Rows from block 6 of a small audio frame classifier, named by matrix and row number. Rows with one number belong to one neuron. Each number is 128 + 32 x the weight over its row's rms, rounded and kept within 0 to 255. All counts start at 0.
After each neuron's rows are labels from the 100 clips, of 14976, where the neuron reaches its highest value: "top examples" is what is common among them. Only what is clearly more common there than usual is listed. The data: strings of digits, spoken by a formant synthesiser in many voices. In brackets: how many of the 100, against the usual share in percent.
# fc1: MLP up (model.blocks.6.mlp.fc1.weight, 768x256), inputs 0-127
# fc2: MLP down (model.blocks.6.mlp.fc2.weight, 256x768, transposed), outputs 0-127

fc1.469 [128  56  84  44 122 107 131 166 147 184  75 121 118 150 118 175 151 117  72 133  96  49 110 101 144 141 133 101 158 173 130  83 131  64  81 141 130 133 112 137 126 116 114 157 156 150 132 136  63 140  85 132 116 116 151 147 151 124 111 142 134 153 128 136 121 105 135  46 138  94 150 143 135 117  62 119 173 121 237 196  87 171 161 105 107 120 169 108 149 120  78 180 144  97 150 117 100  93 113  71  54 138 123 134 109 106 168 146 109 148  45 111 138 169 166 130 107 163 109 118 107 125 145 105 160 164 191 121]
fc2.469 [133 131 147 122  90 120 111  90 145 153 116  98 180 130 177  87 138  91 121 109 116 131 138 160 120 105 154 126  93  85 152  85 111 159 157 125 117 145 121 138  74 112 163 111 145 127 158 142 186 145 171 138 116  99  97 129 148 103 174 118 110  85 143 105 162  98  86 142 111 127 103 111  78 159 168 161  87 160  97 129 112 109 123 186 162 155  47  82 111 172 170 123 112 129  80 163 162  81 116 162 128 168 157 129 181 127 160  90 119 162 139 183 126 158 101 104 135 124  76 137  83 189 163 132 107 139 121 147]
top examples: "nine" (93 vs 26.9); last digit: nine (39 vs 9.9); white noise (31 vs 12.2)

fc1.126 [137 153 135 145 120 165  93 147 152 101 166 195 159 184 187 117 133 153 136  82  87 100 103 139  94 103 132  69 144 106  86 118 151 111 213  93 142 122 108 116 127 101 151 151 163 151 116 136 117 141 107 152 124 134  95 192 100 153 160 145  51  80 109 111 174 128 107 133 140 171 138  73 123  90 113 102 113  96 170 133 135 119 113  74 117 139 105 123 111 120 156 125 111  96  85 187 133 104 149 125 100 127 116 102  97 116 123 159 134 141 208  98 149 138 105  89 128 131 143 130 124 129  75 176  92 133  82 147]
fc2.126 [ 97 177 182  90 129 144  90 104 138 135 104 157 182  92 140 120  96 131  65  73 198  57 104 186 154  97 162 179 104 172  45  89 156 122  98 123  84  88 144 108 165 119 122 149 109 138 119 169  90  97 156 114 120 105 143 148 154 133 133  84 136  98 122 174  91 106 167 120 123 127 126 113 117 163 156 169 151 123 160 133 119 128 129 141 174 113 144 185  56 122 158 158 124  93 116 118 147 143  90 137 138  78 131 110 139 138  59 149 110 167  89 142 115 161 137 144 171 131 130 128 176 141 145 102 171 120 106 122]
top examples: "six" (100 vs 26.3); last digit: six (45 vs 10.3); white noise (37 vs 12.2); first digit: six (29 vs 10.1)

fc1.301 [141 102 166 167 149 181 169 138 102 156  89 151 138 154  88 130 144  97 156 149 104 150 172 198 179 121 134  79 168  89 119 108 105  78 117 119 152 122 105  52 122 147  96 137 185 151 137 151 109 121 180 106 101 161  91 144 136 125 165 115 121  73 153 168 169  63 132 105 123 157  96 108 121 211 142  74 163  68 116 133 140  85  72 113 114 160 119 160  92 156  85 145 126 142 121  97 201 183  86 156  52 135 107 125  75 145 149 128 120 167 100 107 149 137 100 148  83 144 145 127 152 178 161 125 119 120 126 142]
fc2.301 [ 58  75  87  77 108 114  61 145  90  89 159 121 113 114 184 143 166 140 100 139 153  45 160 145 120  76 117 150  15 132 141 138 148 147 106  90 124 123 121 172 148  96 184 122 169 111 152  64 119 123  40 196 172 123 114  93 153 129 127 111 132 158  96 140 175 169  86 115 139 118 136 146 129 131 140 150  88 136 151 182 105 148 149 170 143 133 160 137 168 126 101 168 141 135 131 192  97  74 143 146 140 114 119 139 153  97 113 150 168 169 117 154 108 104 179  46 136 149 144  99 104  65 103 135 152  87 126  96]
top examples: pink noise (54 vs 12.2); clipping (32 vs 8.3)

fc1.478 [163 137 135 104  96 119 147 124  94 148  56 155 146  80 120 110 183 143 145 156 148 125 102  86  89 146  70 191  95 119 122 123  89 139 166  41 154  93 138 125  79 158 128 112 126 168 122 135 111 113 116 150 126 134 105 114 174  93 175 168 118 176  81 158 134 103 150 157 115 125  93 132 122 132 121 101 138 162 136 127  95 151 135 148  79 144 147 141 162 122 138 148 102  96 136 169 160 101 123 165 107 139 135  80 127  97 175 135  41  45  47  52 166 150  95  42 159 131 134 115 136 176 177 181  80 131  72 114]
fc2.478 [125  59 144 115 143 142 118 146 150 149 166  35  66 183 115 127 134 111 162 151 136 139 115 118 138 173 134  87 158 144 118 151 156 138 150 118 111 157 134 127 132  83 194  98 129  89 216 157 147 185 136  96 113 152 139 135 113 165 101 129 155  81 132  69  96 134 160 134 144  74 142 118 135  79 145 166 112  62 175  99 140  60 132 123 164 130 185 137 156 175 146 194 158 186 168  99  76 149  94  67 119 115 160 159 100 137 133 135 200 196 120 148 153 116 136 168 150 121 132 187 165  79 118 101  99 126 167 175]
top examples: pink noise (73 vs 12.2)

fc1.691 [154 112 104 132 138 118 117 152 115  72 138 121 155 110 108 211  92 172 156 110 141 167 163 126 134 124 117 121 133  78  34 161 101 126 123 156 100 108 134 102 181  98  75  61  75 131 151 139 123 128 146 131  60 195 176 135 112 154 153 157 102 146 139 107 167  73 125 154 128  87 121 172 176 148 127 168 157 107 165 145 122  83 152 128  89 148 123 138 102 128 109 118 108 142 140 174 124 170 130 156 130 117  98  92 191 199 113 103 112 167 167 123 131 156 127  49 152 113 149 105 147  80 147 163 133 127 121 192]
fc2.691 [133 143  79 121 135 127 119 184 108 176  66 168 123 171  98 130 100  60 146 116 119 126 163 103  96 140 129 118 116 115 159  23 144 186 192 121  86 148  96 146 139 138 113 101 160 122  99 116 121 123  99 122  96 135 111 119 146 166 129 165 116 160 117 159  51  67 119 112 169 110 153  94 108 142 109 140 163 118 147 102 134 137  83 165 160 137 186 178 122  99 106 129  95  96 194 143 100  99 110 142  91 117  87  98 119 134 180 187 130 137 155 169 145 176 114 125  99 180 142 162  88 125 112 122 123 161 155 170]
top examples: "three" (65 vs 26); pink noise (38 vs 12.2); rumble (38 vs 12.5); first digit: three (38 vs 10.1)

fc1.274 [150 107 121 118 129 102 203 128 162 134 112 119  93 101  81  46  41 113 123 138 140  69 142  70 156  95 144 172 151 119 169 115 152 138 136 137 122  45 148 166  31 144 104 150 161 127 119 124 144 171 123 125 146  93 125 138 173 141 126 137 146 151  85 139 158 196 142 148 192 151 196 100  98 117 145 108 139 120 157 114 107 143 158 164  75 133 107 105 172 165 132 146  98  73 131 152 114 144 149 146 143  93 110 218  90 146 101 153 162 135 112 124 173 123 146 143 104 115 125  66 111 140 146 150 110 180 161 109]
fc2.274 [ 78 182 166 154 161 124 127 154 149 196 155 160  95 116 130 138 139  61 138  87 117 121 114 126  84 109 107 137  92 129  41 120 205  93  97 131 101 110 184 151 112 116 109  91 120 164 126 174 112 118 115  94  86 165 116 113  70 138 135 104 113 112 146 167  92  96 136 125 106 139 116 137 154 144 213 175 120 165  88 106 126  79 150 133 173 116 124  73 129 138 178 152 118 175 183 133 164 119 142 168 150 133 136 112 116  71  99 119 157  88 165 170 110 103  91 116 194  96 146 117 133 186 114 128 137 150 146  71]
top examples: "six" (98 vs 26.3); number of digits: 5 (47 vs 19.4)

fc1.738 [167  68 124 143 139 125 162 125  70 117 114  95 178 125 173 114 117 135 182  98  94 102  45 154 113 149  88  84 130 100 199  97 125 144 145 142  73 112 139 111 107 156 106 103 109 145 153 136 140 121 142 214  92 153 165 102 123  65 127  76 149 141 105 113 108 192 138 153 172 107 169 145 117 145 159  86  77 163 120 138 120 131 105 152 161 152 104 163 104 162 102 107  90  91 135 175 120 119 153 100 142  97  86 114 145 193 191 160 131 120 153 159 196 145 114 112 138 167 182 162  99 141  87 152 102 186  97 140]
fc2.738 [126 103 204 144 131  79 102 117 170 112 154 125  95 110  69  97 162  80 111 123 158 116  96 151 160 140 211 161  76 102   4 150 118  81 111 165 115 130 180 138 142  94 137 111 101 116 133 138 122 127 138 122 157 195 108 119 104 123 142 124 119 125 155 134 116 135 126 101 165  88 131 155 127 106 110 144 112 160 188 101 155 116 155  78 105  56 149 188 174 131 101 173 181  63 104  88 103 115 155 165 141 109 104 165 153 103 142 137 112 105 154 150 140 127 168 117 127  79  72 144 181 105  80 120 114 138 113 171]
top examples: pink noise (45 vs 12.2); first digit: four (26 vs 10.2)

fc1.490 [156 152 151 131 185 144 121 115  73 123 131 142 148 108  85 124 117 208 127 137  99 123 129 110 118 198 154 129  79 128 167 145 132 165 131 170 137 135 105 100 112  99 146 134  92 103  99 144 131  78 142 104  74 130 150  95  95 111 127 171 106 128  92 201 121 136 181 105 159 171 105 117 159  97 118 148 103 132 131 153 114 140 140 164  99 132  64 120 155 175 149 136  80 130 113 130  69 119  83 103  88 179 159 110 104 153  82 181 147 105  78 114  93 162 143 120  96 172  93  91  98 162  95  78 162 132  87 178]
fc2.490 [148  90  85 151 161 197 145 150 131 108  96 177 163 158 127 110 197 143  93 117 148 121 149 146 122 147 161 101 136 100 103 105 130  80 121 161 103 159 155 122  98 118 148 115 123 175 142 103 121 117  74 170  93 140 130  97 157  97  76 128 144 106 156 113 154  75 120 161 111 122 120 107 123 114 107 139 108 111  75 101 143 152 102  80 109 108 120 107 125 181 105 123 165  93 144 158 135  66 126 229  87 125 130 140 133 144 180 100 178 155 176 147 182 135 131 163  86 164  95 149 146 148  64 170 146 107 121 144]
top examples: "three" (94 vs 26); reverberation (61 vs 34.4); number of digits: 5 (43 vs 19.4); pink noise (37 vs 12.2)

fc1.330 [106 194 163 119 101 127  74 183 119 179 118 115 127 149  95 112 166  98 141  62 134 120 140  95 121 116 144 131 111 139 148  77  91  73 139 127 104 113 132 125 132  68 138 167 111 149 142 116 182 133 101 173  79 135 123 151 116 133 153 131  90 100 136 118 105  92  72 108 125 165 124 157 127 102 169 204 142 115 143 133 131 104 106 166 142 106 156 126 122  96 108 179 132  44 136 146  94 132 125 101  68 163 136 155  95 184 132 129 115  79  87 114 105  76 113 113 107 153 122 184 135 122 154 128 162  99  81 164]
fc2.330 [105  53  98 118 166 124 105  94 131 123 172 146  61 109 188 113 172 118 145 174 164 130 185 111 116  93 154 156 106 158  57 162 139 142 106 167 178 104  89 128  89 229  96 102  95 180 139 133 124  77 132  90 112 155 113 146 176 108 142  88 178 180 105 115 137 161 188 171 151 120 146  98  67 195 150 133 126 154  97 114  88 177 148  74 136  98 144 148 104 129 149 166 172 142 149 112 123  86 101 106 160 133 102 100  82 145 135  85 111 118 123 113 112 120 153 178 157 149 137 126  96  89  90 102  90  77 190 115]
top examples: "three" (68 vs 26); clipping (39 vs 8.3); first digit: three (37 vs 10.1); last digit: three (35 vs 9.7)

fc1.488 [170 135  55 155 198 145 101 124 119  54 149 134 143 142 135  66 109 114 106 131 124 155 123 147 138  85 102 169 119 134 116  71 164 147 114  98 100 121 157  70 118 156  57 150 118 134 126 135  95 113 152 197 124 115 107 112 161 134 141 127 125  91 180 128 105 140  97 175 121 130 172  80  79 133 135 138 144 110 103 183 193 132 151 106 155 176 137 139 142  65 171 129 148 100  89 121 130 127 163  83 107 161 101 158 114  90 122 134 179 151 187 141 160 117  76 140 136 117  89 139 136 161 131 140 159 146 139 116]
fc2.488 [114 107 116 159  91  78 147 184 113 159 107 191 128  97 106  99  67  81 129  54 132 115 107 141 113 207 132 109 127 111 142 137  75  94 110  87 161 124 116 112 118 133 149 124 164 136 135 176 149 142 104  71  86 139 190 198 115 105  97 187 151 191 121 122 183 118 164  88 132  86 114 142 184  89  96 176 123 169  90 107 114 194 168 116 102 135  80  71 112 187 102 104 156 112 149 145 152 104 108 143 123  90 113 126 125 168 128 183  84 142 135 105 115 140 146  77  97 141  96 141 165 136 136 116 119 138 140 174]
top examples: "nine" (88 vs 26.9); last digit: nine (48 vs 9.9)

fc1.36 [123 117 151  66 148 144 100 113 161 123  70 131  80 165 142 108 127 142 100 133 152 102 132 131 137  84 169 143 139 140 102 168  78  97 140 113 133 132 145 115 100 174 141 149 111 150  95 157 165   7 166 121 142 131 119  97 103 134 116 144 104 156 102 107 138 150 206 154 120 122 100 151  79 197 105 165 140 161 225 125  96 126  90 159  63  56 123 148 148 123 178 170 131  90 163 132  87  84 176 182 113 102  96 134  72  81 126  70 140  97 153 137  94  94  99 141 149 110 173 127  90 143 140 153 123 135 141 124]
fc2.36 [114  69 177 130 127  96  70 114 173 161 162 130 114 123 111 158 142 144 165  87  98 138 146 109  92  74 124 115 133  72 108 129  99 150 127 137 155 179  92 133 118 107  76 116 210 165 138 129 120  78  68 127 125 157 132 128 126  99 132 211 116  80 160 136 180 111 137 165  56 173 144  55 119 142 154 126 113  88  63  73  78 121 161 120 143 119 135 101 129 137 146 120 185 100  76 142 138 132 121 123 139 122 155 123 156 113 170 182 163 127 181 128 127 169 189  91 109  92  98 141 130 107 234 139 146 109 128 117]
top examples: "six" (67 vs 26.3); voice: child-like voice (53 vs 24.9); number of digits: 5 (42 vs 19.4); clipping (25 vs 8.3)

fc1.639 [144 104 170 125 148 169 204 123 129 123 148 179 124 146 134 120 132 150 160 120 110 119 139  88 117 126 163 178 127 159 115 112 110 132  78 203 157 123  89 108 107 114  54 114 131  80 192 107 170 127 181 125 167 174  53  61 125 178 100  63 134 157 118 127 175 140 178 178 110  43 180 138 136 133 146 123 102  79 181 104 132 141 106 112 122 115 169 120  96 152 178 145  99 100 130 127 124 134 171 183 139 122 121 162 156 138  94 155 160  66 176 150 134 100  36 131 213 128 152 134 105 132 142 108  62 156  82 154]
fc2.639 [102 125 157 134 130  97  84 180  98  99  83  51 134 116  99 163 143 118  95 138 168 117 116 116 195  55  94 145 133 114 154 152 208 142 158  94 100 108 181 126 125 131 190 150 163 146  86 174  99 122 133 107 115 125 132 177 134 116 163 143 158  96 133 129 193 132 129 121 181 148  90 143  92  95 133 158 126 146 109 194 121 130 138 136 119 154  97 128 133 188  83  82 120 164 183 137 116 165 135 127 157 160 114 129 139 150 102 117 193 109  51 111 126 159 129 138  35 129  65 125 102 136  87 114 104 175 184 102]
top examples: voice: child-like voice (76 vs 24.9); last digit: seven (27 vs 9.9)

fc1.382 [178 156 125 106 111 123  92 202 126 122 145 176 133 135 163 163  89 137 145 133 155 136 148 151  88  80 143 115 172  94  84 200 189 103 146  59 101 152 124 113 151 161 113 149  66 124 161 161 107 117 128 120  87 113 117 150 127 171 121 120  75 144 165  80 184 103 117  74 145 132 139 118 124 170 143 139  72  99 114  67 104 125 119 144 147 179 128 162 136 136  92 138 112  93  78 174  97 129  66 100 102 167  98  95 154 173  70 136 137 101 145  42 208 155 158  64 148 108 168 153 103 163 109 125 147 137  91  91]
fc2.382 [ 57 112  84  95 114 157 102  89 114 141 145 116 175 131 106 165 144 125  77 118 107 121  91 155 151 115 111 126  80 122 114 103 139 155 207 150 187 135 163  24 156 132 151 151 141 104 126 126 156 144 128 173 198 151 117  70 142  91 171 114 135 140 132 167 129  49 134  82 105  63 147 131 128  91  97 107 105 125 134 127 125 140 110 153 128  92 151 155  91 102 172  95 173 165  67 120  93 118 163 148 207 134 107 117 115 106  93 151 135 156 139 116 100 108 135 106 135 101 171 119 123 122 145 148  86 112 137 158]
top examples: "six" (100 vs 26.3); last digit: six (31 vs 10.3)

fc1.1 [133 113 130 121  93 122 118 187 131 139 117 109 152 153 106  83 107 169  79 125  89 143 138 148  50 114 100 140  67  93 138 192 127 134  67 108 164 164 163 155 118 121 145 149 194 121 138  89  77 113 125 203 147 100 120  91  87 197 146 105 169  99 134 245 118 162 147 115 141 118  71  90  54 133 139 115 132 129 147 133  69 190 124 145  92 126 134 143  87 181 158 121 124 133  97 141 165 146 163 115  99 150 128 162  95 117  92 130  78 172 144 131 161 103 147 127 142  83 103  61 159 112 132 163 121 107 116  81]
fc2.1 [102  83 180  89 147 122 129 120 175 166 173 150 115  81 101 134 159  90  83  54  77  73 160 156 134 162 107 145 144 129  89 127 129 145 180  93 165 158 105 150 134 116  94 150  98 111 175 166 116 157 142 110 126 106 103 101 110 145  82 113 123 120 143 102 144 143 122  87 159 122 105 206 101 104 135 154 162 157 176 120 132 136  92 128 116 165 161 128 145 144 124 136 140 193 183 129 138 152 113  63 112  99  73 142 169 126 131 146 157 167 144  98 234  99 108 141  90  97 129  58 178 133 165 109 156 146 117  77]
top examples: "nine" (60 vs 26.9); voice: deep voice (58 vs 25.2); "five" (57 vs 25.3); last digit: five (33 vs 9.6)

fc1.272 [132  98 147 132 114 117  73 152 110 147 109 142 129 139  93 124 131 127  86 121 111 111 134 154 157 122 172 133 132 125 133 112 142 171  94  84 117 158 116 130 126  97  81 117  79 149 111 185 132 182 112 118 128  96 180 185  96 118 142 132 130 190 124 116 120  95 194 167 118 112 133  77 165 125  90 132 137  78  95 165 147 139 159 146 125 200  86  86 142 108 141 157 141 134  66 146  99  91 187 121 122 107  75 121 181 101 172 129 183  81 145 135 150 152  82 101 140 137 135 147 130 155 111  86 123 152 116 189]
fc2.272 [151 128 152 134 134 117 123  91 201 134 114 114 126 146 135 142 146 177 209 121 222  87 125 155  97 135 105 188 153 118 148 106  90  86 178 119 124 120 151  92 162 143 223 134 148  80 109 136 132 148 102 121 146 184  56 118 139  88  95  57 107 127 145 155 133 124 116 111 125 113 118 157  68 169 165 180 150 131  81 152 133 155 116 143 120  92 135 174 129 125 112  74 128 125 159 175 110 132 103 171 146  71 131  86  75 136 149 191 117 154 129 121  99 137 176 156 108 132  64  87 144 151 132 128  93 167 137  98]
top examples: "nine" (94 vs 26.9); voice: child-like voice (56 vs 24.9); first digit: nine (33 vs 10.5); last digit: nine (32 vs 9.9)

fc1.178 [137 143 150  92  95  96  67 129 117 137 123 158  82 144 130 129 170 137 119 126 123 135 193 149  82 116 138 149 106 155 150 189  76 140 172 176  52 107 127 135  82  53 100 130 158  96 172 164 115 170 107 167 136 103 154  69 115 122 155  81 109 151 114 174 113 195 134 122 164  84 148 122  87  88 133 147 156 141  66 163 136  89 190 146  85 164 138 138 151 169 165 110 127 116 146 157  50 141 157  88 139 131 151 123 136 100 165  67 175 109 114 152 157 128 116  81 173 157  82 136 158  71 183 161 169 117 114 189]
fc2.178 [117 121  81 140 143 154 136 176  64 121 141  90  99 128 120 141 124  50 193 114 159 154 132  41 151 147 137 158  98 108 101 106 105 123 101 156 146 136 112 104 140 184 117 154  99 163 177  85 141 116 108  96 133 178 135 138 100 141  91  69 154 158  82  97 125 142 118 134 141 164 167 135 178 104 192 138 118  93 166 125 116 185  94 111 169 144 148  76  97  71 177 181 125 108 134 132 148  68 115 128 102  89 123 132 146 167 118 131 174  91 200  94 153 137  92 116  74 118 134  98 126 123  89 171 123 103  83  85]
top examples: "three" (63 vs 26); last digit: three (51 vs 9.7); number of digits: 5 (42 vs 19.4)

fc1.643 [143  78 208  87 151  94 161 159 143 193 118 186 148  92 108 142  66 165 110 101 133 100 156 125 103 187  95 120 116 147 180 108  94 111 101 173 123 127  90 121 101  86 101 104 160 145 168 114 150 131 124 138 121 159 105  95 152  79 106 125 142 136 121 138 114 120 133 169 134 102 147 100 163 157 142 134 119  83 109 169 167 134 103 173 149 131 102  92 147  96  56 106 108 114 112  99 136 127 167 133  93 164 112 128 149 194 162  95 101 113  81 135 136 152  81 104 157 126 157 242 110 136 139  71 115 169 112 125]
fc2.643 [101 138 138 108 156  88 144 103 100 130 162  65 121 161 114 129 191 143 123 196  88 141  81 150 116 142 118 133 196 109 125 134 140 108  85  97 118 116 145 146 116 101 158 111 135 140 179  90 132 149 135 135 144  89 139 100 189 114 137 195 156 134  96 130 102 122  77 164 111 138 126  59 115  87 124 164 163  92 169 161 108 143 122 187 138 127 127 149 101 102 130 201 170 175 128 110  95 136  79 202  74 150 155 133 142  97  95  88 152 138 103 116  95 125 130 159  99 179 109 136 186  86 108 140 115 104 152  90]
top examples: pink noise (54 vs 12.2); white noise (45 vs 12.2)

fc1.308 [187 159 124 153 166 124 127 185  54 189 128  72 121 136 129 147 131 201  92 152 134  40 142 138 146  77 127 186  66 195 118 170 108  75 111 125 121 107 123  79 110 115 109 106 120 189 129 163 149 117 165 126 109 120 179 125 131  95 116 112  91 132 155 142 128 126 101 117 120  82  87 123 134 180 149 149 183 140 147 168 189 174 170 136 109 154 125 132 186 106 136 162 116  69 107 150 103  89 150  93 111 123 119 117 142 133 155 157  90 193 111 164 139 129 105 121 102 119  93 174  82 140 108 172 135 107 107 126]
fc2.308 [ 79  66  84  86 129 140 105 131 187 115 121 165 130 148 135 138  56 137 160 130 121 166  99 138 145 153 159 128 180 106  88 113 153 124 113 138  89 105 109 108 146 143  81 152 169  84 120 139 132  30 118 130 106  98 112 100 119 197  80 140 120 206 157 143 156 136 152 133 163 128 152 179  70 122 100 163  94 112 105 105 109 131  70 138 119  76 135 110 113 106 116 169 120 174 106 127  98 183 160 140 153 122 119 119 120  81  86 146 139 121 177  82 132  88 139 162  79 100 100 148 136 112 140 132 111 139 176 127]
top examples: "three" (77 vs 26); reverberation (74 vs 34.4); last digit: three (69 vs 9.7); pink noise (31 vs 12.2)

fc1.758 [127  51 140 113 120 151 138 118  95 157 138  50 121 144 164 125 150 152  92 148 139 147 178 132 200 144 124 146 120 137  96 135 142  92 128 171  69 132 174 117 170 108 125  97 176 111 138 148  76 222 174 155 167 174 151 105 135 171  94 102  87  80 156 122 115 184 117 131 121 116 163 133 171 109 137 130 103 131 208 123 142  92 213  53 156 129 109  92 143  84 155 160 101 172 117 124  83  47 126  82  75 166 178 154 173 186 157 151 125 135 162 110 146 159 155 104 150  94 125  91 139 155 111 116 108 126 145 112]
fc2.758 [177 197 129 152  87 175 155 119 190 139 145 156 112 145 141  87 185 138 149 160  42  59 145  91  76 142 153  91  98 126  75 108 111 145 105 108 152  87 150 156 142 135 130 118  52 108  94 160  95 121 112 180 158 148 116 154 132 150 106  72 142 156 115  98 142  63 126 134 111 101 121 131 142 137 113 110 114 138 122 133  75 110 121 101 153  85 110 107 158 143  67 176 115 101 129 172 144 171  83 156  85  58 148 127 114  73 111 160 165 113 137 172 182  99 116 120 100 172 147 151 124  92 134 107 128 140 106  83]
top examples: voice: child-like voice (67 vs 24.9); number of digits: 5 (41 vs 19.4)

fc1.229 [214 178 116 153  95 109 108 110 108 141 154  84 162 106 148 125 111  75 119 132 104 177 141 112 136 127 138 118 147  97 172 154 116 160  87  83 120 125 116 136 118 101 198  85 175 137 180 117 141 144 151 128  72 148 126 141 142  95  91 172 197 126 129  82 109 137 147  94 135 134 174  95 121 126  86 121 147 131 160 139 132 123  74 132 118  83 116 153 118  97 190 120 127 207 173 142  82 115 107 208 106 146 136  99 101 184 117 105 164  92 137 146 133  66 112 112  66 149  71 153 170 157  86 132 167 178 185  90]
fc2.229 [106  74 134 105 185  94 177  92 123 177 153 141 119 135 118  96 141 146 117  85 159 109 131 124 211 115  63 149 153 113 147 116  66 101 115 159 145 157 118 117 109 110 112 144 117  66 120 138 236 104 132 181 120  85 144  49 126 145 110 178 160 118 112 148 131 117 110 109  71  94  67 171 148 151  97 150  61 128  90  85 147  83 171  71  78 162 107 169 120 131 156 117 138 134 103 101  84 155 171  85 148 153  89 149 125 137 157 142 138 170 149 110  36 186 152 112 146 155 127 117 151 132 134 101 154 115 122 152]
top examples: "three" (60 vs 26); number of digits: 5 (47 vs 19.4); white noise (44 vs 12.2); muffled (low-pass) (38 vs 11.9)

fc1.766 [ 80  35 189 166 115 159  99 125 153 130 142 137 117 145 107 144 142 157 166 119 143 117  82 156 117 136 123 110  69 181 135 130 108 139 111 127 121  81 127 204  50 101 164  98 125  68 167 139 142  72 131 128 146 130  82 149  89 137 169 120 125 108 168 161 147  96 134 134 141 128  40 115 194 114  94 162 128 190 150 125  45  98 107  91 123  73 142 106 100 129  95 122 138 139 139 133 113 211 145  99 168 126 127 128 166 150 145  82 131 138 132 153 105 110  87 101 142 155 117 123  70 115 112 115 103 151 161 146]
fc2.766 [166 183 100  74 136 115 102 130 134 111  92 132 117 144 152 102 119 130 112 168  97  81  96  95 159 145 139 158  37 151 151 126 128  73 168 145 145 179 148 127 164 187 128 101 118 166 133 168 127 152 133  76 140 131 135 130 143 158 169 160 114 156  97 137  83 111 106  95 109 177 150  99 174 166 137 108 104 115 126 160 163  97  70 175 114 173 159 141 139 132 163 128  66 100 176 130 149 109 217 110  93 106 152  97 127  96  63 163  91 117 171  98 146  94 159 135  80 116  93 122 115 172 159 124 155 113 118 102]
top examples: "six" (59 vs 26.3); voice: child-like voice (51 vs 24.9); last digit: six (33 vs 10.3); first digit: six (27 vs 10.1)

fc1.223 [167 127 137 108 156 149 131 117 106 160 103 124  47 155 104 143 101 171 124 163 147 182 121 129 117 134  98 117 163 153 119 126 145 161  88  68 134 134 114 120 128 151  93 114 134 178 156  91 158 179 129  90 114  79 153 143 180 151 129  96 140  92 156 128  89 102 115  85 121 159 155 178 138 159 148  98 101 118 127  94 101 119  63 150 140 162 131 154 195 122 161 136 151 115 170 130 143 107 214 129 157 202  80 179 189 164 110 118 113 109 127  58 122 131 130 163 130 198 128 173 136 173 137 110 141 136 136 148]
fc2.223 [ 78 118 148 152 126 147 110 108 176 114 132 143 133  77  72 132 175 106 117  53 161 123  71  73 167  42 107 126 108 150 114 141 150 148 140 136  89 139 197  76 147 103 152  80 120  55 116 128 181  97  89 173 130 133 116  51 109  77 134 164 137 150 144 161 130 105 219 116 136 156  75 121 110  86 128 171 149 140 125 133 134 140 170 122 148 133  64 157 113 136 128 135 148 146 130 101 111 156 147 122 173 129 125 122 186 145 113 148 163 111 135 146 136 129 112 101 126  87 147  88 141 156 104 184 112 127 118 148]
top examples: "three" (79 vs 26); last digit: three (49 vs 9.7); first digit: three (42 vs 10.1); first digit: one (26 vs 9.8)

fc1.368 [137  82 109 108 118 163 137 147 100  83 158  69 150 104 115 131 136 120 136 205 128 155 111 183 121 114 154 116 135 151  67 157 133  93 123 127  98 117 201 113 115 159 155 144 123 156 119 152 182  53 158  96 150 153 132 185 145 125 144 121 121 173 199 169  99 133 109 216 127 119 117 109 135 156 166 167 132 160 100 159 107 136  70  95 106 128  77 131 147 172 120 135 157 162 179 122 142 135  84 136 139 180 109  38 105 111 106 148 115 147  98 115 150 134 127 128  85 147 178  95  72  82 160 169  79 182 147 165]
fc2.368 [ 84 106  59 145 160  86 156 131 129 197 105 106 133 155 121 125 138 177 135  87  79  81 152  91 110  86  79 143 154 150 163 108  99 147 123 169 120 141 135 175 134  90 142 155 124 189 119 128 131 157 139 169 129  95 122  73  90 175  90 150 133 142 142  81 102 121 117 136  72 157 153 104 127 131 157 110 159 108 119 172 183 178 152 153 162 119 219 128 100 123  79 142  65 117  71 145  81  73  56 154 104  99 106 186 195 143 106 170  94  93 123 120 119  90 148 117 180 148 169 104 126 145 139 133 154 140 115 102]
top examples: pink noise (66 vs 12.2); number of digits: 1 (63 vs 20.1); last digit: four (27 vs 9.7)

fc1.17 [171 182 138 120 150 126 131 125 177  99 123 129 105 159 128 126 160 130  96  65 127 178  85 140  86 124 121 175  87 163  90  98 113 136 104  91 153 155  90 166 159 152  67 138 137 160  69 103 133 130  71 133 154 159 137 158  48 159  76 167 153 172 146 164 142 137 142 112  74 130 143  74 146 110 136 120 115 177 114 140 143  81 180  92 118 144 142 158 143 155 117 123 175 171 100 206 108 175 133 129 122 155 135 144 134 169 144 149  80 132  95 141 154 140 125 136  69 120 146 145 137 193 147 109 162  96  51 128]
fc2.17 [132 118 146 166 157 139 128 178 135 152 130 170 188 119 170  93 137 125 107 113 147  56 103 173  90 176 122  40 118  78 125 164 157 127 116 152 159 102 118 174  97 162 165 127 129 141 124 145 131 140 150 140  89 114 127 138 135 164 104 131  73 118 150 138  84 122  63 155 105 107  86 134  90 107 106 150 184 130  83 109 144 151 129 134 131  73 130 121  92 116 131 146  63 122 125 103 173 120 157 139 106  97 127  86  94  92  98 148 182  86 146 132 184 171 102 124 180 129  90 134 115 107 176 178 118 153 122 129]
top examples: "nine" (69 vs 26.9); first digit: nine (42 vs 10.5); white noise (37 vs 12.2); pink noise (34 vs 12.2)

fc1.439 [122 136  85 134 147 118 140 141 105  80 102 118  98 179 131  84 111 141 208  63 147 159 171 152 206 160  76 107 216 154 144 164  95  87 161 113  93 120 115 118 142 185 140 176 121 136 119 117 152 143 156 127 124 103 167 128 134 135 106 141 142 143 151  71 149 178  97 103 162  81 193 147 142 147 114 149 114 144 140  89 174 129 128 154  88 102 145 125  79 166 124 142 113 136  27 148 130  93 106 193 142 144 129 112 109  98 115 124  61 110 145 105 171 164 203 134 104 146 169 224 111 133 157 164 147 104 117  93]
fc2.439 [107 118 124 135 114 149 119 113 171 105 165  78 101 142 125 120 130  89 115 122 157 146 132 110 109 117 186 108 125 162  70 155  98 135 188 112 131 117 116 134 169 100 171 179  94 137 127  96 122 113 132 136  47 126  74 115 172 120 150 125 133 120 105 127 103 195 172 112 125 150 132 125  63 128 159  98 148 151 132 132 181  85  90  67  90 109 113 151  98 108 105 167  87 140 198 161 109  73 104 110 148 128 117  94 130 184 173 121 142 117 170 133  71  84 131 140 183 102 127  97 134 101 122  65 121 148  99 185]
top examples: pink noise (44 vs 12.2); white noise (43 vs 12.2); first digit: two (28 vs 10.1)